Weights of a small self-supervised audio encoder (BEST-RQ).
Training: adam_atan2 at rate 0.0016, 4700 steps, batches of 64.
Data: trained on short pieces for a synthesised band: melody, chords, bass and drums, 11.6 epochs.
Rows from block 2 of a small self-supervised audio encoder (BEST-RQ), named by matrix and row number. Rows with one number belong to one neuron. Each number is 50 + 10 x the weight over its row's rms, rounded and kept within 0 to 99. All counts start at 0.
After each neuron's rows are labels from the 100 clips, of 14976, where the neuron reaches its highest value: "responds to" is what is common among them. Only what is clearly more common there than usual is listed. The data: short pieces for a synthesised band: melody, chords, bass and drums. In brackets: how many of the 100.
# fc1: second MLP up (model.blocks.2.mlp.fc1.weight, 480x160), inputs 0-53
# fc2: second MLP down (model.blocks.2.mlp.fc2.weight, 160x480, transposed), outputs 0-53

fc1.356:42 71 49 50 48 44 49 51 38 33 59 55 43 42 57 68 50 54 39 47 50 54 44 58 57 42 28 51 65 50 50 53 44 50 66 62 49 53 61 47 60 44 41 67 39 40 43 61 37 39 36 47 51 54
fc2.356:53 74 53 60 54 44 46 58 53 38 50 46 59 44 39 76 55 40 38 57 41 36 50 49 52 47 25 44 55 27 54 48 55 52 33 64 45 57 43 49 44 57 35 61 50 33 61 47 65 45 45 41 60 45
responds to: white noise (30)

fc1.329:29 44 46 46 60 64 47 50 48 55 44 51 54 52 64 47 70 55 44 59 59 47 39 47 44 85 43 51 57 54 46 71 47 47 47 23 37 59 39 64 54 51 56 70 37 43 41 54 57 32 68 47 50 56
fc2.329:49 35 45 46 61 62 45 65 49 43 40 52 34 51 42 42 57 46 46 52 68 52 44 62 66 43 55 52 39 58 40 41 47 50 57 46 42 51 37 58 61 54 47 53 55 53 61 32 41 66 59 50 56 62
responds to: harpsichord-like (36)

fc1.26:39 46 43 48 42 44 61 55 48 42 33 37 38 42 49 62 66 49 38 60 61 48 59 55 82 49 54 50 69 48 56 56 37 55 61 53 46 62 46 52 70 49 39 66 48 55 64 58 36 33 37 42 52 55
fc2.26:47 41 44 52 59 62 57 55 50 75 52 65 54 59 34 50 59 39 59 44 49 32 48 41 36 46 80 49 41 47 46 51 67 40 56 56 44 59 51 40 49 45 42 37 56 46 52 54 50 54 55 48 50 50
responds to: white noise (37)

fc1.192:43 75 39 47 52 39 50 38 41 59 50 51 47 39 55 57 41 55 42 67 49 77 52 56 60 45 35 55 36 61 31 59 41 62 54 44 37 54 68 50 42 47 41 54 33 46 40 56 47 48 56 36 45 68
fc2.192:35 62 50 53 53 59 53 48 48 57 52 65 59 52 47 51 68 49 53 54 48 47 34 53 45 49 62 37 65 34 39 42 46 47 43 50 68 58 37 41 39 59 41 38 44 60 50 42 30 44 64 59 52 46
responds to: kick (100); drums (100); clap (40); drum pattern: dembow (34)

fc1.200:40 77 42 43 54 43 50 51 34 54 54 53 47 43 58 63 38 53 39 64 50 65 39 53 73 55 31 50 47 34 34 60 41 52 48 44 34 52 49 47 50 48 35 66 37 46 52 52 43 41 56 44 47 64
fc2.200:54 60 39 43 57 70 46 56 35 64 57 58 61 69 55 49 52 52 46 55 62 51 39 57 31 46 55 50 49 56 45 52 54 48 51 47 56 68 31 45 54 37 52 41 45 39 55 48 55 60 56 41 68 56
responds to: kick (100); drums (100); clap (61); drum pattern: dembow (54)

fc1.234:46 68 48 39 45 35 51 59 48 46 44 38 44 41 53 54 43 48 41 56 51 56 46 58 65 52 40 54 46 39 48 49 41 54 52 39 40 51 51 43 48 47 37 58 33 42 55 46 43 31 53 37 46 57
fc2.234:56 45 40 50 50 71 53 65 45 56 56 51 58 62 49 48 51 48 59 44 66 46 43 61 27 51 52 46 52 48 46 48 71 58 58 50 56 48 36 35 53 41 55 47 66 53 56 41 43 54 62 60 62 44
responds to: kick (99); snare (70); drum pattern: dembow (49); drum pattern: breakbeat (28)